config = dict(
    model='image colorization model',
    dataset='pictures of board games with random positions, seen at a slant',
    train_examples=195000,
    image_size=32,
    crop_scale_min=1,
    horizontal_flip=True,
    color_jitter=0.2,
    task='colorization',
    loss='l1',
    arch='edsr',
    norm='none',
    hidden_act='relu',
    drop_path=0.05,
    depths=[12],
    kernel_size=3,
    stem='single',
    widths=[96],
    residual_scale=0.1,
    init='xavier_uniform',
    residual_init='none',
    optimizer='muon',
    muon_scale='original',
    learning_rate=0.025,
    momentum=0.9,
    nesterov=True,
    orthogonalizer='newton_schulz_5',
    adamw_lr_other_params=0.0013,
    gradient_noise=0.3,
    max_steps=22600,
    batch_size=128,
    epochs=14.8,
    lr_schedule='cosine',
    final_lr_fraction=0.1,
    warmup_steps=1130,
    weight_decay=0.006,
    adamw_weight_decay_other_params=0.01,
)
Rows from block 5 of a small image colorization model, named by matrix and row number. Rows with one number belong to one channel. Each number is 500 + 50 x the weight over its row's rms, rounded and kept within 0 to 999. All counts start at 0. Numbers have three digits each.
After each channel's rows are labels from the 100 images, of 14976, where the channel reaches its highest value: "top examples" is what is common among them. Only what is clearly more common there than usual is listed. The data: pictures of board games with random positions, seen at a slant.
# convs0: first 3x3 conv (model.blocks.5.convs.0.weight, 96x96x3x3, each kernel summed), inputs 0-95
# convs1: second 3x3 conv (model.blocks.5.convs.1.weight, 96x96x3x3, transposed, each kernel summed), outputs 0-95

convs0.90:489562434469561662554565568426480502525517528451511496452504489488431503525520554467545485458492486552559513536573488340568460446402473470484542560473485476484546515460493458528531431557537497488537469433510518557459507526535458496499477508424385368524478481559496563446437509419474532457
convs1.90:533553417544519536478400506432537518362490441529478458463516520506496536443493430511554416585499461490549502479451560543445445481497463400563490524449478464524518572467462579482489456410496437500444489501536526465426396542528496506441449406580449529549388497427426520486489558429511523492
top examples: noughts and crosses

convs0.47:527448499531581474663395453582543471526486521511469564390442604575409426487503428435532575426538494471498488472477447473494495513510532445501482486552550502429623535480450477447462448533459470523534497515473509400462442528497475473488548493449456475425491489537552513479470474431532584493
convs1.47:483541559574553503388526513517406432523495467498513502480522417462451391477418510463409519467526474455442485373559467534472538414502561529367394454569537546480554502509513548483520488459456438442461498441483472595459436451443468536474584469445473511470533488552531461478503541530448484464
top examples: digit grid

convs0.60:449439466469472543471533523460559496525465465426506557622480486550431466459584503565464432662568535583496491524506519494469508508479461539585489460525531507543502409462491566426432401396459470520471424454518456512474496454488534399454476531503499590482510397478530486468494519600496515485
convs1.60:559553589529521514467477549510512516474523517426486493507431526590467514524419542456439545518487525575466511415507441490581558531479554535492577567586439556401409526501500492411575486431486513442476568480476535588477523569584529454539479515497526436498527450367542516453539523508596419515
top examples: stones on a line grid; digit grid

convs0.42:430508535451532514541537468412530404421557514406557490501440495461431516478465601532472454460434539405434484480484464517584482506472478504503523552525561443504574560435521438487479518511515470622564618442525507519416484546528477520482547502479488510413436536563511516578498554512477361507
convs1.42:504552460532336527582521430484439451469435395496432436481511506457556494523461469440470432357452504505569417528494455521470398539485473532505478506520517469418409438552516494480461508434503480420475455486473480538481540496511491457579438496487494482452436485394532452464463492608507525500
top examples: digit grid; nearly full

convs0.17:553487445457484550494463447500469492550511487503556492580502461509464495434467553471474487546493437513362499486575492455412493560512440498505399541515493495470472410518493380468388482456443548451453455493467432547483493444519600468476440615486482425527463551509440464593502611586509468511
convs1.17:491432565564423508572424438512440444476583511485545526515511471548455569513552447519496418561548504455590508500445430484549454430505476492504447510521552499449489478378561498497554549506543506372502570503554448498506471421584443510552501484547456542482500561568522451543546495522421637460
top examples: digit grid

convs0.82:529560610460525417599417554513572518525551493488529484535486456596503494446480429461474477434425432424439573485490515515427496475570411471454452433517503455458422521463483482512497519455558494433513474431540508455522446407520513509613522457534502525525478460513555456541453379515563468408
convs1.82:480359479482472559439437513540540549475572535497493561376484452464518469415472425586500451509531506503525455505457481526410466437414502509539533425482437546495476468475428470490532502482585458483439543463467597478427502453464448453462547509568464544501500497564441572477426561471406449415
top examples: noughts and crosses

convs0.0:433501491526528437447513426468507420539451473409533473515447473443425430496398559453535444548520474462454541515457463569520496462457599521451466488541517543483430513502500461479492553553503467417533415493539559520504493516528412532514452469585563436471533536619530456523525520484445471683
convs1.0:516505446514466487446472539556518469489451457524497433509489503615423402442490385553483433420526498513528417593488491436507490452518444521538450417511477449454466471458534602449447515451398480516483485597556478387505473513479538541499447432568419453521484519487517556502523438567555482400
top examples: digit grid; nearly full

convs0.38:469456562529505530564445444481518493475488466476558425483445505482505544471432500549511515392394551451409539516556457567435570553475506492497563491493415526448480497439519472557536520542543466508540577521430511490435480419463506535554475467571406552385515576600545453501452432621519520461
convs1.38:504469475417435466455470486508446533529402483488493507477478430424469452526435535454472492507484450401564476458468510404513480389470475480413461413506591511460498514547467396442450530401470452511409507498477458513477420444458484498445421486393449422461454533509458491472442596480521508573
top examples: digit grid; nearly full

convs0.65:403432538493525507560481422422502509477496428448526525457432458409524553536484537579499479477543541524407483481471489512514521415478555494438511584447423474533468510549466510521536427536565488524618455437455513507505513493500499406569451485520529547501577526411540475570372385556482546561
convs1.65:488508484481505446351498475507499495469475494461536516500580485457557536516586536578429474472494487545432524560412526554480468544452505377468413440382379518516538508510505480472476524515552470495397442525483457421538449497450534493449533570469472530532438532411407497465504524443495599454
top examples: digit grid

convs0.93:469594483516459458514443438529516493566523497495504524415441407477519465500439433534554460546426447555502417551402513539448540513460413459590519595534470514447462508482543462476531534518441520426516437570501492557487578504392470587555511525512500543450452539432449399571468506544506452409
convs1.93:411438475538488419567547510441502499525475409558491464560584505557460512476550382534475417502455504403508430490424465484457451425510509475519533530562571480449424383482485469468414543514563498488485529474545423510582549592517587507491520460532489439500437426507504469500510513453513466611
top examples: digit grid

convs0.25:513570442491437506470531508518549522481443530485501517600534420464523528502476487501558510460560654445500594577526518416457540469490455474358461400532463510488471450516531484562535487532448464468487467511439497464467452434454464454600537476460448426518449477635543468552488453539447428506
convs1.25:494397513410475427510530486502537560485495519504528509437434403514506528467395423474485467479450502418533490539530484364525602521476529500290473407447479525462446489470465492483499489427492540511469533484479429470503453417532556434558500494488512459495438512438519461488453495527512497586
top examples: digit grid

convs0.12:507540497425503494525525540469582494392505499569451479493432573488505483426492387497457503494429532451550471425516510493517524588466461427503449461436422552476482566484463489560475452450513544375415499547508580534465570593526498451461394381562486483555487570454462465500527485504550561476
convs1.12:456510503419480525530500512520477473429555587431496542543508387623546442460496579512417599588533458487470487514476423563457480500401463511356510519488534494596445457409449475505512463505438444541579441474511488545508469508542487511486548507578516492477561461475542478473480503564393472486
top examples: stones on a line grid

convs0.6:431518451422497415536452545461471442419481483443591526561500476472456482489562403461460442561494375462561499465459520500508436599496508475504456564506513486495501534485477514539554432414535463452438532477447448393579507449620531474582605516567530524469534499453479485555504434469505563495
convs1.6:528470508337485541459518555414598477536475511555485512439526472502529472538525433540439487491484530490468484449421432548546487544519388460493341425522540450458422404514521473523505521446509543538466491514410536470420599425460549474525458500455499429525466479460512460515557507432534516457
top examples: digit grid

convs0.95:481497523482453535477640441443544417412545507423474498478483570517493477516550556544582541508510523525404495399591490419496486458435483495546533543503494543501471578492548525413489552394411476505482513483498460529506569553510490484434422532393508411468536488437487587436480555482557443524
convs1.95:544415455402384558520379443425550478500456484536441530525541458456478473534479547515604487447574467530403544431391495557496533473515423500582511501558506459497396540464506565472475488493525538504560488480469497476480472408489419486424478441507509480546478510434480416492415442511559514529
top examples: noughts and crosses

convs0.37:490529500428561535469567471462468529470451470497543460444544551507491523451556567533497432607397527442424560506525480481453415398394391480456468521513508508480440421542528459500471514510571543429535486517497538509521486536598554476482549504488449483427490578462518640563496493526410445448
convs1.37:547454386655475483455522548490435479468482519500468470499477585524438498501457395505467518551484560477504379485464583502469471547465503449565459586527523565520533420450494458408420428561453581487529513478444571553478526612505532511509534538469533554493498495456466561464508559526520407514
top examples: noughts and crosses

convs0.40:420594461533480443496462555527500427491470480425390429614495503420489378484462517545516473545503536449448543437547482479443531604447520513507545533511586506506381559519525438427495539481517510478586487431525498509532546489445543426494500496428454499525529506525574528438502416572416460496
convs1.40:492532555513468477438517542436439431483537407490579538541505486495433472369375464544442531597446521553461479475560542524601504449489528455500483378467526570472469487591435545544486600468547502549515540470575536582441527550404487482564498509527515493445467460551530524489510483542541522541
top examples: digit grid

convs0.83:577540450466401467515557478441543468545470471581501448528511580489595485467523491463628546591488465506487521485447541442559457455487388490440435551540496507548419481473439494475502508557496453474515403516502482442566564397497542453554526528491356455459477510468535466515498442494438573450
convs1.83:417522489501544515532584558461508517531516588467423471447453532450472517527640594501547535638458496528490442512502479590527524468518502467607453523440493500501522474499498537532435455553539453503428469579546494640511542493518541503489420494442483587500467542405513605554535517458523491482
top examples: digit grid

convs0.27:517500474581514523590407532484494556471491486472521438546401423463530519472528464508509462532486505513508480413527464468568606454497394487645412453416418508537497495511443471423453497491412456494419468513451514482480563578590484500549504478452433430553512594566529549459545464510496503520
convs1.27:488463495619492447501546538507466524468448426527459467505510571451465516527518464587476421526539493477538590549444448567481437502514448564505482536487524457499616519422503492532523460513473535544552539598569528567488528455564462531595467460524465514561508453551489594562621477432501356473
top examples: stones on a line grid; digit grid

convs0.63:440571516597479481532479428496551525512448433462474540477451538565544463551523454476470589566494586469463589521604561528594464399467559485431540535503506531470399457451455435465471422509549531479561523421486449407584475440474514499527505472450466525462496497483468458387464432504540548531
convs1.63:502584488505525412575506552510560462585541438469566473452549469499608522497516595494470525533471454537445471441534606430452431411547528535592459437427470490448493457542579586535557467465515410544525435508509482555497562524505510544522459493550501506565527502560519473468492479486517388613
top examples: digit grid

convs0.64:464472460469430489489538586530393520533480511451495488493521438529538492440508514517458513522466514453419436585479459533485398461507434522428490554490669485453487454460431503510590503492555486390522498393535550513533392500492529556412459445601491484512509469498458452450443455580521475543
convs1.64:558534538488520502486559443522500529448418585440516512521388537552488467496505458462417586521431490528519518489402543504511485563431491497536569514487462579499497558501446574586393506472449369448495484484484481435549437542457457475468478416488584562397422515576480430487481527457480499569
top examples: digit grid

convs0.8:376575494442456546505524521479504405501531428509439573547522516539455534492472557525498479582455514542469418530529546512435564468534495487429502416490485525431574535518504528521423476538514424560507573564426446546536433555402500513452505486504503549468450534409493576516519408512343498489
convs1.8:460501482523527447431568446500474516517441477461560443550556616497507412465525385540484492451549520462490470467482487498383500446532544513536453515589425564524517449544481505491555589517441352557514521506442523556515494588525464479443513476539545593411493530446414479394480479483528495523
top examples: digit grid

convs0.72:571445413531451536453489513456482494500507523527503635410543489517503478485560485514415532573474486551489500526457518395584438394458430575541496543477517469424451495572502516491507516520469470456525554510468462567545605437473441485552588531464510514533560515441558422499394480463610455465
convs1.72:533443493540463497490530480516556559433545512479492461550502444607512429580549491458463485493497470504523397546417544551469471586440437544554399627516418472493577488509523498475547516478550527448557525392491527522424496504436506511509507469472480534549406566612469377530456499438482492544
top examples: stones on a line grid

convs0.59:541531495568424450499522437556544502557512494506488440482503423496548455503424461511506495617509545464439481435652508368470484528471505482499490424540504545521436480473508508548454500447451552545605405502497469508572525454449508490492542522519442496607598564557467459473447469460421406474
convs1.59:491519578472500438483495451485528539620473540482505446577545437503436536450514441467649449436563531584482588547555504466538554512475412463637520523490543551508555561413500503542498509505516501549557529555472501484515500454518596581530526550507504422474537427462583470440538498532576492519
top examples: digit grid

convs0.7:472520414402471461491474515603484438459460483484544482687465475550506445538488457454498557539495504459563558459546484478409451467452510512522523445470484490510574515465432532477515555488383540484508468518406483395514540523506450571438602524453505568541504427482475521515515529532387450525
convs1.7:462476592424557509456477515503451547438636490435515430546508516483547559483545489512462446452548528485504458444453477600496495540478531566518469381572507601500456509467520605564477558485515510477518518520602553487475459428477557432483542533538472544506573480667521538527447522479460532524
top examples: digit grid

convs0.74:506400471409541504506457449578420413521600451433330479477461492479468466445482500433480467507507544555505495518574524503623568539437520489477554466533517454434414501527572467477490484408549442534530460587482480464564460509517454536488447389387485509497476496511481506460482486499490521489
convs1.74:461471502436524527431490481482519480605501523527523470439505502489509485477493549472572492575490442452475537439562524528545444525508438497506695501569470443505586612591482522482525420540478546541542417486552477567503530568438533548482427508497488509448512456445509629478475493390511504431
top examples: noughts and crosses; discs in an upright rack

convs0.45:423513481474501468500461579514470504502515523391487501590497456448574418501462490435528592418544538442498549515569481443442559496586456482526474549486556512564519509554550531436490466401352505496496361469458480470476520488496551485440433496516582482485392465531449489452484549579521538528
convs1.45:506524484483521519438519494398495494565501498436458497497513502389508501527538500544522503491577515486511560503518490427521611584513409527447549353469538563598477476521486599542574562557445506510532605553434501559452570419502487489533466508576510567546539394481486511482550503484508480394
top examples: digit grid

convs0.16:489562481419502407450518463428595536499505471442519521436499381539516593486539498424492466452518487476523568527464485469469488576530405517425428400568503464450436553491460489532563484530482513507484516491464528553555452478607424554449412455594567466540517471608441548458482471514530544483
convs1.16:434475451468500536508486444509526461472464482456505500475426553485557505469456455535463471391483412389578512506494499425470399420407484474399661505541514530508570454514513580460450505468452546489532484520465554528510521491502490524414535440502503490459475496595472419594602497455484507426
top examples: digit grid; nearly full

convs0.10:548572433497468470531553516406495517379514486417522452532497516534483537426430484447585514476434458482433455418422517565524454505458509487450472584415519512523508563482561539476464515490437487473506411525502539521537422514540519583586544459511445483415402450455560601562520492429428508527
convs1.10:454546468611503497444582519500535513400507447492527432474489457441557561457370500476493471542491561526487547442474414430469486475441453422372449597512552430554531498557465481525494533500509524468574588445605535480521457595482570523515523499484562552408437499501537504448461510523485486506
top examples: digit grid

convs0.41:635468431529434463518497416553558493456481580504560539387529441455444444434507494431593435552450511504464554529452517474487445528478480476552492538472418517591476455547454437598497480521534478392454478508503443498526564543556493489492544516400505439594574536479507476577491500474534502438
convs1.41:399478581568453424553416500481469537476417482561403465558479507481487537425517465462515428533514476508508460543478561587489410541477473565561532494558531586417517505514526487566500441492536564573488480492525477563504494423485513473420435469527499401428553444565537516545509591627533495503
top examples: digit grid

convs0.48:495474494470568571484412543432511429433546479403529496506443470528565512419437528551511455490446462516471505469484475450504449467429415538552484578420482469566506433536493500423590564510392514467469467587540631480494441523456473506511566434589485523497469502624507535489555481453464465547
convs1.48:520485501509540592513511485402431493494372497487553520485532485502454455490437572576462468451540496370536494499479369542463488574480512530353587382520438556461530598519515469519432474553517493510575517489473472559568488556525485518424473476426460488523485531478463508437450490545499469528
top examples: digit grid